From a checkpoint of a small contrastive image-text model.
Training: muon at rate 0.0039, 18300 steps.
Rows from block 5 of the image encoder of a small contrastive image-text model, named by matrix and row number. Rows with one number belong to one neuron. Each number is 128 + 32 x the weight over its row's rms, rounded and kept within 0 to 255. All counts start at 0. Numbers have three digits each. After the name is the row's rms in percent of the matrix's.
After each neuron's rows are labels from the 100 images, of 14848, where the neuron reaches its highest value: "top examples" is what is common among them. Only what is clearly more common there than usual is listed. The data: rendered scenes of coloured solids on a plain floor. In brackets: how many of the 100.
# fc1: MLP up (encoder.blocks.5.mlp.fc1.weight, 768x192), inputs 0-95
# fc2: MLP down (encoder.blocks.5.mlp.fc2.weight, 192x768, transposed), outputs 0-95

fc1.264 095:156137168117109121123200169135144104132120101140116178120069179165114106108089144131115118178138128083085112099124169145124068154141091131140120128127140076107164140104101101099089100111182072132165140153114123120109101125154137127178127176114107164171105063124158141123156192104148118194
fc2.264 091:115138131111107137105125133093044094115186119146145131223137136141072059130138095169188085106096124168128103095133192135061125103150069122166117183137149098119119121124132100123099163111158158119166135109113166142106144110139112113157164145129141158088117173089113139084148141075141172112
top examples: blue object (52); bumpy ball (35); its colour: blue (25)

fc1.716 085:121175115054110129109151095147122149086162105094121115109136127156121178083166150144140146090094167111155078177194216103094152145117166119108148158156098084106152118138129099153123151152090086143072115116159099133137084156109183140125103125174173087192148137118117157152076200096154197110
fc2.716 085:096131119132173146215125155103155106113131101145172184192106107148105092076159139107163090122094107068129136133089146088123095124114121160123059155150168126145153127090122089160132165146134096113185154105085157164113090152206121101154140160168115120157142120172126077082142123188121113180
top examples: grey object (51); black object (50); its colour: black (25)

fc1.127 113:152133133153144139132069140114157174068154112180073153167143084151167107167119116164112102134175147099151132120084133079163140114146147080120157177094101158120095131092125132128099180139089172143096127115174117158199172142118122127086145169143063133141163147081122137165122092117151140104
fc2.127 097:101124100150135137120108167158191163027169110161137126090132131159109163128161119117130120180132121121112148162073133104146115105128156103091152156069166185110103102122133148142110168140113154107153113087122163217123181088156125120050112126149047190062147104096101070128164106108124108093
top examples: count: five (53); chain link (29)

fc1.330 103:110153109104134104098179132075157189138118154085124097106156107136105146154114143142133114115115124123152137130156171109087072121127126099175140131107158155118105157105144153074083142118183127107174119163130131139201118103145115049137194175158107137174143078098129130105162091170123130086
fc2.330 115:156131169056104124152180129125157096171123074172110150098132189130158121127069122126140148146084159173142175133093112161166156161105193078146131100070159121129140177134115152178187130152135104126109096081147124104114146111137142197107117129095138113102143145156148096138110140172141076148
top examples: twisted bar (39)

fc1.511 070:107171177126094127074059144158105083088125178143126089139054131143204129118128133107106154128141139149097171120150100143089119123101120126138161159116164075158118084125116135114160113146128144127160151088107127143166092134103101126104117114095195132208129116168128156132153154159113116163
fc2.511 067:091114145140149113103148157167123146117156181111097122134119148104087112151134151099150115122156098112168173163150042140117034119170155146101067093116103127110107102168127169111159140138120125202145084117144189077054131136111108080146143119178079126215141134189111116116179141125176139148
top examples: blue object (52); count: five (49); chain link (30); star block (30)

fc1.562 116:152212137095070088179112149125193145095103145137108152180153097127146191108128062116137133165147144127125141160095136157115127138115101079106114090138116114159155159089089134168122147086099164089118153105091114135121100175109134161123101138148171119126104125126166088158137103196086065136
fc2.562 113:085150101159108087067184096112131138154155124092108131118119091122100131094177118079106146134168122100122144141184123167141218107131058119144108149137187105091125153183121117158103160168102118077136129110091154097138083148156070133154133103067090117062120126116124083129131120154105162172
top examples: striped object (48)

fc1.290 116:137128093182151185135144110126109081118134121164118086151101080156103125120123187157169134096112147165100095179112165106133099143186138110138146146154124088063096110111115048175103119208085147158128106110113172099165134153153118168086071136167129142117123078107080150094145158080154137157
fc2.290 126:117145165143192114176097168113141120186191104148121183141102116129157150108103148073151101124112133101137130070110110168119103147117120103142133149191113112172164182111147120122123120144077051125112141147133081190113167086123157106116136107113114121127165171101189175080124078173110149123
top examples: grey object (74); its colour: grey (41)

fc1.407 105:082164141168171152182117069122105095068090165115108119146122188162152129146143133164138136157071047124105119162104161103120124118056130154049144090129193167143098112119150184102115131135108164088186134116122124113120110168096154055123124139138119149154103171176163132149129121128145182107
fc2.407 127:141181144092166121183102115180057097167111109125135138157123121134143159135137091164126079150155113161114075124077131135077180143102131113101087154095112157147092162137176162159134132114086118125096165131081081065130157134154151168181163067144054136110178128140123158160044123145097151123
top examples: teal object (100); star block (30); its colour: teal (28)

fc1.707 091:111137151139130126114174105118198105139086169129110118151116139167139124149089118166183059157111121173137098109116133107129169109176048087143180078216132134149199146183125151179157170133135139138110139079098092122077144086128105103162078098033119089148161167129116099103102100137112180117
fc2.707 096:111153090200151130143099143170137068057093148138092164126100127147116149118121096096074170061103120097143152066161157110051152158077125130142135118166111152199144145147080054154101179188136093160131107108164123144110110176147120090117132146193131141091152090112116158134116128121131129100
top examples: striped object (58); spring (52); largest object: spring (25)

fc1.286 096:121152108077142112138085119196062165138110075130118114090093112189104118154150154133164124172122151116072133130128158107103145138135127133147095106098124077132176157164110137122090115119173144129175076113041151172143130187146136112153156075141109094123093142103134131122125081144125121076
fc2.286 107:117134179134130090137103139083110111106096155143100129086137121113114089132130053124119125133171142112052076092136153066118133157148134149145137114150087112136140123135111127122099131172131153114079193086086183175137126160114106120119091127085110117081093119175163094122143154064108153118
top examples: striped object (40); twisted bar (34); star block (28)

fc1.42 062:144069084122125111072091169102111106132139173077163108105092123122075180164169117114147117110128171054158064161169131148087177180128104142153126118085068095134168127117125120088129112099065168088102167181082113077162160130124155127147116152150068142154087142136135130108109121085148136159
fc2.42 067:146135141156134151124172129112143137106140079112091156156131145145114072130150120118102170164096135182113123125079132119158124079102176113101104176115109193163108123159143102164090100125176110151119161113170146178146136116156073159124119111101128165098150164168056117211128109153105138112
top examples: light from behind the scene (65); cube (45); largest object: cube (28)

fc1.29 140:133143104170131149156114166136102158177077181144069114132166119157119108098129115103108135180067102147097185110160145137108139128133151095155166119154145133162111033132093144078081131112132128184161102167147141140133128157097121122052151139119166170171149093154100111084103134066150164175
fc2.29 145:100148161142137082134113133159147070211100113138159150078082115138121148137164134115135107089081148109124133097140140148117184086122136106116160149060110078109219135128119111098111095074094128122096146081123133225185133106189127166160131082113085177130149130167138155129117137124094150104
top examples: orange object (63); brown object (53)

fc1.312 063:165166176183172113126111078102157110204173098105139140133191083209125133138100095120178103071151123169087088078109123137133110151118157093114166110131135174154119086134139116147157138120107101063130175175121128099120110099143109133124138150147130123221157101081087177132090106079176156125
fc2.312 066:138119132143081117103161109144162097170131074128142118147121091117103133152142126101126111178100071111117109160133122165038114186086151125136125140122125139155133140136169096099107132178084136097126136195135082120167156175143121119176187157081096098118111080195168066102145165157144146133
top examples: spring (92); largest object: spring (45)

fc1.393 068:150136109113115119133099134101198140116129082130136089082113133121121118148172106113122217133159061108108162163091105157090111082117102117122160145100167132154151109125177122150138071126143093161130178103177140054138085074157120093125108115102095147173164151100132138117134132106125179201
fc2.393 067:132169077149091135126177123103167141121142153140137125176117134145103180111165127092151091166106155109116141118179123157090115157116091131141067115166135071065070107064186190070160049150097130147170162165148173101114059143110121164086112092238130130125088128137099149199131097115111174109
top examples: disc (35); largest object: disc (25)

fc1.431 134:181204094167139136099116123108192150116117056133159171152176144131086157062108108106109111127106167181170180071107121087122105105096126086161171101172138071129159091168144178171144131120123129112101106121108107157142068139149107082134107156172111146132138146114069191122053161027122143099
fc2.431 116:127151206129114098120183095128093151115179129107142119145116142177132176128080155108146105112085127171201108067066108136119110113111149114117118142185110110082122150137118116120104156176109201127114089087165119157143072119170154139212155113181171103110143140119105123128075145107088144124
top examples: disc (98); largest object: disc (51)

fc1.518 127:139112165194083158170158174124121102064144190149107149107112156124132113123100114133159149172135160115123183170132127114107115163098171128129154122137134079116128130151130146119127154115151105141153088103166173059115163125137165156136146073147120163200088062141118103142133113112090156185
fc2.518 132:188178113166161121133132059119135105156185124124152117075148108104187136111171162093074084134115123103089144128172084143124143113078101132103165137110083133079184114123140141116135062126122104131103171088116162162164196156132123159072119108117102209106178112129109149159110127180166186117
top examples: brown object (97); light from behind the scene (54); its colour: brown (46)

fc1.703 076:137149107119108114080156126202099074113140186145161154139130110195117106140183197200144197160136123125111195095162136136122083072166082078125119127046128120123114112106163032126045127129112125140104120147110133100150113121143174169091116128128142126119148138135170096177083124153188120152
fc2.703 072:072075161150186159125118140068160145171147114116112174132083172087135168184066133093112099187099127194105070185103151156132129146080129166127106118141149078174119128160129129093193115152171083137118113127143154140095179115122151074182140134194125091124142115179090155105123150105130160100
top examples: orange object (53); capsule (40)

fc1.462 067:127122154136101093161173126128103179110160120108100164123106110146182102093118122135187131086150083102105106118143137187119157107173112100102124127162119174156107147100123137189129103061210162147175116100131142104107082072152153060129172101151150149122144109166062099115172142122109120121
fc2.462 072:143098082159153118163120093112148112117104153094172095152146137073079156093081158068119152155111094101142121149177101100143107089061162156139116173138125200135136107169096148174139133131168172154138110214104126115196068141173146151148115092175154167106137163171174175144105131121228124085
top examples: twisted bar (37); cone (35)

fc1.441 060:099132153129130160177108125129117100125077130108171093137166177144147102196123127164125158167142044126092110242094173074162088104144123079101147127173071111133072093128114178164167143112091132140185086085141111198127101156127167128125122129168048128176157112128122114123145118096112197119
fc2.441 059:120131052133104108155123076132105143121045131124180130157117118097106146117147111133165109163108118132079083094123153177124174144117124071128083151116137086192077164104073198137126073168124160100077123125092139095150089190148102143127154063137155150089128113098101114159105075146108147112
top examples: teal object (84)

fc1.203 077:164136138120117109130096122166098158171106175136092092106141129134063123166152067088194163111194130146128174111155117121160128118177210092130109088093101094138057107185176131101091123106114159157116081085138097142177074110086109112168085137123118126136162175123143102170146123230182135124
fc2.203 073:174077106086125158122133122132120130079143094131121148121091170179125103114131113148113111187112120143102099142137189092128151116109057090121094129236113132084122170141060091113139069090137120126117123132140120134143235137131161116113119123099152122124102159128123185122057162139144149186
top examples: twisted bar (46); star block (37)

fc1.141 088:124179133125167119102123174123161156156167103180184136106062123155198111176131072127210146093165177124119132135126105179085084084100116086164169140169117201143132141142097181116141111082180117158135154165155130100150145109131090115147128152133166125063097065092137135130145111140110226127
fc2.141 093:084137142127118175120137128127140103148062152125131180183105192156090136102068154142137169128181116112160184140167154091065121234161186150120121156137126096147191155097109092063133149082131088142128062134123125099174108136153136081127128089096122164145089156166191190100211162154121092151
top examples: light from behind the scene (85); twisted bar (32); cylinder (31)

fc1.668 066:126138122055139087102114162189125113146149148101149139149129106140161110114046119138100178122136187118139138179101082089167142146193140085155151079161120135145105081133103117155127131139144104128129154120114149114151026108116067089084099193133177129126086166153148149161083185113104138170
fc2.668 064:095086112164123139097136127132131115064108115118173168128160134120119132133141097129139159113161114147163104155187119158117130110195165178142133136092146104174145179085154165097109182183111153143122161089059168134070134136146134125140150113136092161057125111132121077104171086108089113100
top examples: wedge (29)

fc1.694 115:136134064076088181132060171133133090092135115157021070122163086159184085137147141163155077081158105125152132096083127090158156122143175128133126083187134121163156119106121163101103179107134120158107138150091149082097133105110142094128130142123155133146140096185092125140138119114108123105
fc2.694 108:101147103065151098071060137177146114077132180115044089101131100105111123096184105064125096154156117122149113135114132136140125157101190189180110153148187162131163102095149158127132139133119181111139139158108181140119078124174122105128160123106126153158116129179082153131120160142133141103
top examples: twisted bar (40)

fc1.299 124:094119157102109081086188147148139177123080169187132124124127120117130126156118164121176115139168097196181080078105187165084129158147163105140135098124138181122119164176153098090178125076149065121153065057113111125117093135159164118115110100149124114199072175193123145109157132114134086167
fc2.299 113:142083107065225147149078119126197090110099143169113133140160129129092150216127192140118090079146126152138159122120146114153074171144131118147100185097129151104146134135118131128056153097147164141129169128149107196112091130162169135113063143102099085111121092123107130075103129107201112117
top examples: twisted bar (55)

fc1.119 089:066123166156036152147102124108075106106141154123128121143078127182150131100172133083109187162132132191126122127116163078132072092107138132176163115172111144144122180088174099084162151137147108104117106104177201105094150118132117084149140112116152144153169124120153124122178109154177185109
fc2.119 097:100127071075105091127202103157146134123173136114157180142134120032158110146059148161114160140093093111096093175115145141140102090150108132115151090091156119122102124188102154099137064070106158092168131156148121110139140103115085116143085131131178142125112168159085119102130134167105168117
top examples: bumpy ball (31)

fc1.571 084:171111159110158093063031098061140165136089185140127151093127090145077169176125089136178120109166082142138092113123127135095153115091139125099079113154154121177167149062114118116074142112112139141116133077102153126140065136139108140143126054136089151093117143116103156156116122182181107117
fc2.571 081:167125065148120152096073126100161143146129123137116130135069160111130113145118142161109142102201059133103172176124133155075097096081157131102144112130049143138152132079076106145132137125157138166098135105050080129129171194107105139126100179097139116116110159135110120130120096135069130152
top examples: wedge (37); pyramid (31); cone (29)

fc1.729 099:116129186149124081118163101121199120122143075132124138090136111150065154165150121110108145131146128133077181124101177159134073143132089130130116089119154149087084108127070175170103193129139156155105134125148103082109180131127160147144083166159125087084123086139127161127048161129147090073
fc2.729 097:144182110169111128150125098150108145071067136151138173092140174156115105177109126106129084083198091122141143140062102119099154135159204146116104106130107142135125136145065066146123138128134132138107148139171145149115098126187080127169110094130132111102129135137120116092168112068141113089
top examples: light from behind the scene (87)

fc1.92 084:103135131135128140136160116098091128140133181097120130125085125143177170061150160135168084125112092146067145160161136155094135162155136143140080083108135085136122136104112173157157143154088173145070096146189113096092110147125169132143129112120134194189099155105105170095105139113134093072
fc2.92 076:146083095193129124109082118193137157107171091111121164145168153124121085152183114131075113083111131150173100130096127117153112216162194130120094102095215140129085136100128121126133140095120076164109091151114170118137081132154071147082149120107116143086076122102111041154196134125098148131
top examples: blue object (47)

fc1.1 098:153118079111083108160114153119184140166095170131092113146185140185142053111159134122152101105104145131157087138145166112171132175152141102151128131162125141095112133109113114083138122121135165077117113146193088166128164184134105148211108191109069150140117060126083139098171119133076122033
fc2.1 095:124122115102131102108094120166086120167175088138124131080171104130069126103062122115176175107094136151121141108146146151147103153114152099088162182121127080143137160152154153132112150098133109107099081124120125124157176084132124181107112158163162103146054117124137066154089088108173155153
top examples: grey object (67); disc (62); largest object: disc (45); its colour: grey (40)

fc1.581 080:096182144111131143179119118124097098104100091183114141117161164113157102165139140155104194105083049125089159130102135141095178135060124136100081096142114112109119078140135153102104126120071137117156144124114114109133187089156218083187132191109157089150130148162109106112102127106141156137
fc2.581 075:165137138134157135115078116114142141084109167108131169163152168110122130092140136097169078082100121088106114145118174080192169131110125084140210110087170173049119136100147141102110132157093157143117125145121194109107099117131107166170090105155153117077165134131166088141155106164131188102
top examples: orange object (49)

fc1.661 121:132150161165089098135102074097178138099175159123141104000124090139106123109126127075150110115105115077132174138078174113072128129117198129088139111149144110078203134178150146070142064115169126131112112152125129077135166079138128117102143158154160106103105140087126155116155150148167149121
fc2.661 114:152134145134095152132101099170078093176164145108124136086135132114197151156119096149133087125107161108127060169055106123143159136111112126118130146116114129136150152081178088142118097086121103139127133152131089071133124188172133110075220074115084125144145094152097134093149132128153153136
top examples: brown object (83); its colour: brown (37)

fc1.395 090:165134157106108150107085112170138102146076085124126120098124143149119231110112148152162159155160157107163151177122166136151187129120162104130142111112129097089114107131097144103158103180104103080047161083150142177165153161080090124120113124159129126233159154087146105041090088076139139109
fc2.395 098:158114105123127135117121084119092076111082103178185133103111124145108160128104072086140185118115082104215111113133098091174075141063192179156137137160146158141084147175182108101086105119130132134180096151122125114148112114105135119154121133092125133174092134186109106165083149179096079164
top examples: grey object (75); its colour: grey (48); hexagonal prism (37); disc (34)

fc1.641 122:091144196099118144150121105115104101148123114155073106138181112110157105161177117103153126098197123167155095159091145138094168090078124148145128117186162180184137128118143150107064112143126149145117161094066108138140128100149097162128138125149202108107172141060083157122093100183130129118
fc2.641 124:137128094177100133079157113149108050108065110107085185104093111153126114148121124103120156169129127099059203124192146203087131120114158106201124200160147139128155133158093092151169183136128144088130098172128109076136124166133093125154109117104131131098125120167150151117069131091089125128
top examples: spring (40); wedge (36)

fc1.766 144:099187184108095112170106090144126134194152093153103184123155086105181084118088118171138094130156130113112163150167114163103134070156112085112134097144090170098096107100113125140093161122132067088134112110109154114159100144080142107109185123156093110146114152123128172151157094176119107103
fc2.766 151:073144116116093137102119182184159131121153154146075109174165129150142123093114144061147139114143127130102105185107091086120170097189116108137127132187150180101065147140109093117194135164116095083108110129138074092115107181143140144136166155060115169090136074134083128101156126186101120113
top examples: teal object (47); chain link (30)

fc1.273 133:146205174206185163122151089132074140142156093110163110093141087096104119147072148118063142085201099141132142103102160192117112177055126112126144118105132116129119134142152132077104162095112089149105079140114170149069131135149146107110113118108150136120075110094098222154138154140130131064
fc2.273 119:148184111155102175122109099117119114138115098120136144220139134104088135160123189147101135073122058086120135114170118133073143091099155175139162100110115047181092098126083103114090147112189078156189138147161115143090132148130084105149161088113145112127061164107121180117138099118051094131
top examples: spring (72); light from the left (56); largest object: spring (47)

fc1.599 076:115081118136129091136118119099101105119132105194087121111115121127142105112073168129167100127198111138063065139124113099176153119104151107139140144164162146136109142172178115150117083151114117150149195106180171107134133108137183110151088144188154087135141196164170183139159159111104119125
fc2.599 076:165117170112186147175103112089159140139100092102120129131142139134119076122100144106138122147123158145123102164141124099115115143161096120116133134127099150145119114109114054142140087090057113150121133126095164071135134121144081208096163158151133122112143114116149086144090161121123101103
top examples: grey object (69); its colour: grey (43)

fc1.234 112:158102128179099053133109215077165171157113103106083144118166120192115069071129117122175183104174131127161076156154137135166116171137127132107128089087032131125109121098143089117119107138172157101078138123129119167208215144128142111148109132151048156158073072164134095102135095119175130089
fc2.234 101:151164128145066137169109156145160087109092116134084108086125128192128101118125096106160141139166147115084081131164162086155129186108125132125156129092175094093101156101142115175082148124108105153147131121140133159150189079125123158130107102187125175174132172121126118109161146154137119079
top examples: grey object (53); hexagonal prism (43); its colour: grey (28)

fc1.183 097:121156146139122111158089113108132125068128135161163146135098115126124130102097156112112169113181129131165143143209075159170142171171144166171152114074139126141104098130134168172114129068095148157161108135187117175073132166125092113174052101109071110144044106106105093129133176109132165077
fc2.183 087:174166128135130117101020150060145167158098143137098164171134120122127145117138151112156171104149196099149116122143173143148110147168066170135151110083076120180155132079140121144156131088137118144133130148085100117115137149184060164099111049113057103118154092125156141081129132168099123135
top examples: blue object (64); yellow object (59); star block (32)

fc1.236 103:107063100121083127132113071142139152166093157153128084156134181152183128068114078124136080120156181155159168123108103166095131113080107146166100124174143155127188152115090114116136177093078113125066156094156065149150154161103146142151105116086171153126119154091167129144099168088130132118
fc2.236 099:122165140167145141077154060106156145146103074106170189119153074153149155130142119159125109147106118142090166130124144201076108113115131175105146133169090160132138163118093092133131157102133142087099148146087137073096118091152115125146115151109151116151138118115157072168148111132148098129
top examples: striped object (56)

fc1.439 091:144172109088096107130100126133162118124110144123041159141121110156147103091116116102197075125147140091141162104054153096149152125128142123153149073160138141140096140037130161087109090153142162158133154106132126161132118118162136053149111154094167136127155063131085135136125158128125163107
fc2.439 088:081159138116125083091140121190098159078125171159098127062096160158140131123165178142088173115147139156155128124192122174126120153082109103034155134131196098114183123111101130131136123087095156103099086103118119135153076153103124114130123168047090109147118158194132138132094131118096188122
top examples: blue object (50); twisted bar (30); its colour: blue (26)

fc1.688 091:099159172139100149128099103134102089037112133097118071194142183144098122153154157165086205144117143112072071127159217089135118102129134105112170077097207132133120084102142141100166136151163114134173102108135167111138089166130128058120088146129154101145118153143143142106092108154145176129
fc2.688 078:116145136120158141123149119174040068152100126143182170153120096126147116165140118174166099111155084150107064121085153107102154153088139123118105156054116160148081191073156166126165127129095121080139128124119147120115135177155092156167123096144091087129163151136114083179049131157107160088
top examples: teal object (96); count: five (44); its colour: teal (25)

fc1.384 072:142122150121138136120084114185086127168137110117137140214152137115096185134108090201159167107126157114180063136120168131167192121087105075147150168106126086112145131136176166158124111107112132146145161108144089105187131159142153133150158129049138106085130108140121086137089153136167129198
fc2.384 066:120156105157133085186135134159191095125139132159122131123103169087115099138102148127089103110164140120157176131102131137124046159162113146096133132111091160113148075139110157097165117129080108125126182133103108131085210069076175092115111117177151148099120152131075153089131162114134093121
top examples: teal object (71); its colour: teal (31)

fc1.482 125:147139162153075153131126157070074129149109082157138124097116055123113090175131149107123090114130157158117169103136155104095107119094138179144088153116126113134143103086174126135126165038101148064189132083149193090120127109120143119116167188132085144193133103120099165120135205092145170112
fc2.482 108:117152129071118090142151166122107100128147120110136156179131083147117125162092099171149139076122097171118119092154167162093119100128079149125116102122202183107183147101155133114146190142174169173157077141121208068093162093113145115173196124061131135101104109144138129143192115104181136092
top examples: bumpy ball (70)

fc1.695 098:106152111137173116153192115149135135073119106160064178056146062090139137129126100093212119116186135126152075145141087107097142168158092127118180066114166189126117131098142133153116125106070148141129092166153127130056122122079130130073125124163181151178132127156170100095130111081145177138
fc2.695 094:134111112151102120127121122088187106137172131137128120179135110116063108145134144101143142160124114095137186093108127097075101144105212122138142128076145174153087102173174112118120170134139109169126109121119135132190102157154177170104075126131160170100111069133093122121118169088179152130
top examples: twisted bar (57); largest object: twisted bar (25)

fc1.49 093:150168130172122093134115145183069145141161140126174077115122156195155166173120107167160126136121130146136121185138120142060166149139101134142140138103160115145120178093151156101087084103122109121102108162187089174124181112152154135108158130161132142116114093114092166138145075150121131157
fc2.49 099:123109118150140158155109135053188094092128114172082156169138164145126092134163183120119147112148140129195113141121148130141156081105103139155141170112123171144095148132095198149171077176188136131086088127162188130090136103132106156062096101114126177065141126050113164110141123163071167109
top examples: wedge (44); pyramid (34)

fc1.267 100:171184129123148139092076154158213074138078131127182098148123112158091199095103125148123035065113157098166175129088092115149166114112156120132156123131160189086101193102168155103100128145115097107117163133060184118118175141127130151138081113105131164098165056117115147148113139142091152072
fc2.267 097:124071128132110094095087150150119123161103153069153166169150168210154099125103120064132090107077190115128179179136100170167176128102148163092145125110093154143109113137129098083080138092094088147157172119136148104121125119177103122130156128120161140121119134125090184100084139154111166131
top examples: wedge (30)

fc1.566 092:135129172187081105112093138129178077120146119127107106146177100117135155196168177066105117110136107160184145157151094096090098116091149166118115094081115163085139172080104085139132141115130109157100109072105163146119098094091094113131136138144084097212094155152156098126116205127128152141
fc2.566 088:106094156124162149148126126115149126199077132138107132182165134084126174124067093110118098187133093172157155090127131158116147144160141127110140143200116168102143078123162111094141176070127112141135094255113166128089100137160193143104153122153128109100106084120121135187072095099171146142
top examples: light from behind the scene (87); twisted bar (46)

fc1.567 094:162172089102178114121064111123127184204108107157199144157151118092166117160112178117174091103123184133141141127112035151068138094128126137122084125080073153125161153109128156067142114133127143077071155110077128077154125183147118118132130118071130129174088122157137122109164154141119136147
fc2.567 084:095131226142135120139145074150123117115162146063122143151165166100131169144179149132129108103106090167088093146104101108131192142086196095116125125170109130081151147142082123126119118120167100097161131130222139110170138126138148097110147109065155171108124118143121096065205115133138133106
top examples: spring (64); white object (56); largest object: spring (34)

fc1.163 095:124162198151062163162138134156125081149103143114062130125114095142135137133103095094112149132109089169156131134110191136118149162112091131188126128125100125097111070133120211149152136177157115130172093127113065096150169111105093174158154162110075138149150173122133111092181175100124115112
fc2.163 091:167141086098135119103154120065150132118140123130116129150170085129053160138150115101117193128170093083140107130118137154189226120128157159108117096153123116140089069139166135119049090094090154140108161071152174051098114122137102133120143187114106125110158147154150101113101128121152182192
top examples: count: five (41); dome (35); dodecahedron (31)

fc1.640 059:136127139112087093076124081128108110154108146121151107133191100147096102083162145114143126100136127114109127107094045095199132126093149089094111070162131142126132068203167101099145140097101122078126107109159128019157225135126139176141117137079105131161110154071102155114163134169148160121
fc2.640 051:134102128197130167142184149125128093155117089133093129120165122173143168131161159126127146126150123174137095086073171137113147121158099122155125123131090174155191146103163169116110165116167144124118116197143125076114121104139151133149185141149150093122115165167104135132118131125151142111
top examples: spring (61); brown object (59); bumpy ball (37); largest object: spring (35)

fc1.271 063:059169057154089131105158115168188074120171107146080097138150131109096194172159147120105180131124158045104151137121099153073063062151191099160170073072128125163123108143116073114090066170109139140151131148111095029098149142075114173079156139136127115161096130138112141116163148125139124185
fc2.271 071:151063122133174152141197149093135236086163099065127160111115115114114102076078100119127098115119102160124089123142186127077134188140114117073057135111067147126142156181129124148148187121163116067107120083168157177175163061181118085166090148139146109053133106154125115110112111201125150088
top examples: light from behind the scene (57); cube frame (29)

fc1.413 116:194206105124071111198102168144067082162162150142109133151148127085217112082140105129148116089152123169042153158123114159113067085199141106180132080124120182147151156100167121144122172119159155099133131096118112103145120171135049133114133112185108049059148067138097157109128091181160147167
fc2.413 138:130152101082143151085137120098117196121122110116163191098126099127065136171091158064109184194164122149046137155133108137111131122133111164136108136140129145109112154131110070138204169118122119102166107097145097115078160092113176144124104135117125121179132135116189095091126138175140134094
top examples: teal object (50); egg (33); sphere (28)

fc1.751 089:211125187149127065130111095102113114139090086132126075211054124138178135133140120103077109126115094173134123178175133166139171072141143164164084131092147156142193111115117169182165109130110159151090153122026073117152154145169154169150149121121116092177132088149106174125125113111153096154
fc2.751 087:094131160163122102163152113112143069081175113104153134106152176123153150199169126170088133170130170141144110090116098127189129126123135069104164092128067149187072037140133091100078107143126135104093097147143161115147113114104096049184118128116144135117141134132130124080138106106159170099
top examples: count: five (45)

fc1.391 181:139131133196120141152138112135135156116141088166102130160115119150065103168117157183073145123141119140130124160129102117127087169117138085093113142097087092120149110107147189158155156151097138120087142118144080176191189167105152173096110139120000151141119155132111086131134036108133132080
fc2.391 155:111156103177142165141140118090168090089115114116112172102128082138110150160144115136108123110195116143064126074116133111201121147148149123111112097090177188131117183121107093116088128111111140072173133173108101168164211075145147165086106148185076184134109098165131071163178105093100112089
top examples: count: five (47)

fc1.221 151:137130110138111101102090107147132149144121183137096159113111107167160115116112109146184069144164170176102110186133149149174139155114103149134103091175066156160142112173145157172147132118102161146170135090069144155130149144138092095109151104114122108182102142086158164129105096162118132062
fc2.221 161:105137117126187182144101150112157094150090154204094106104075200134121095083113106097053094141185104096091076126150148090158113136112077167123158092173169154145152114144084078160074171127197124100128133136120080133134109165088100144118126136063116089119107120157079092112103143083153068140
top examples: striped object (43); checkered object (40); cone (33)

fc1.409 080:122098133102115058053106105106100119117122140093107095087161146153203087152139143127123194101105156096120073154129123146139158156150104113155163063137127133139115089170160085141088091169144117134149104114113171098125100065128118103115110185112068148195169121130115180164122141099119095154
fc2.409 086:159116139141132152148139073113145131143102124150134140117062182101119094204096108148159141107080129072212081069141086112163137142138060147108104088159077132132152187117147090117159101101122150083074163125143140107146145132151080163062118119118192164128128064158133119087138127143102183061
top examples: grey object (65); light from behind the camera (52); cube (37); its colour: grey (30)

fc1.497 124:102135205189138104129068147131142155137132144159113146106171109194095093137138066207176128119094103173093152177116116118106055169100077096138163133058151185119144128178112106155153169117119131171098163161092096127156133114094127172131116103111165116091144100143126145167108123112134124127
fc2.497 127:090128127079155132137119140106114096155124088137109163107145144136123133099150103063215114138148153199134144143174107106125171119077161161120119156064138118168123115139094147113108129109080202090141058051097090176116116097161092124078183114116124125132168127175170092121163168106113145088
top examples: orange object (64); count: five (49)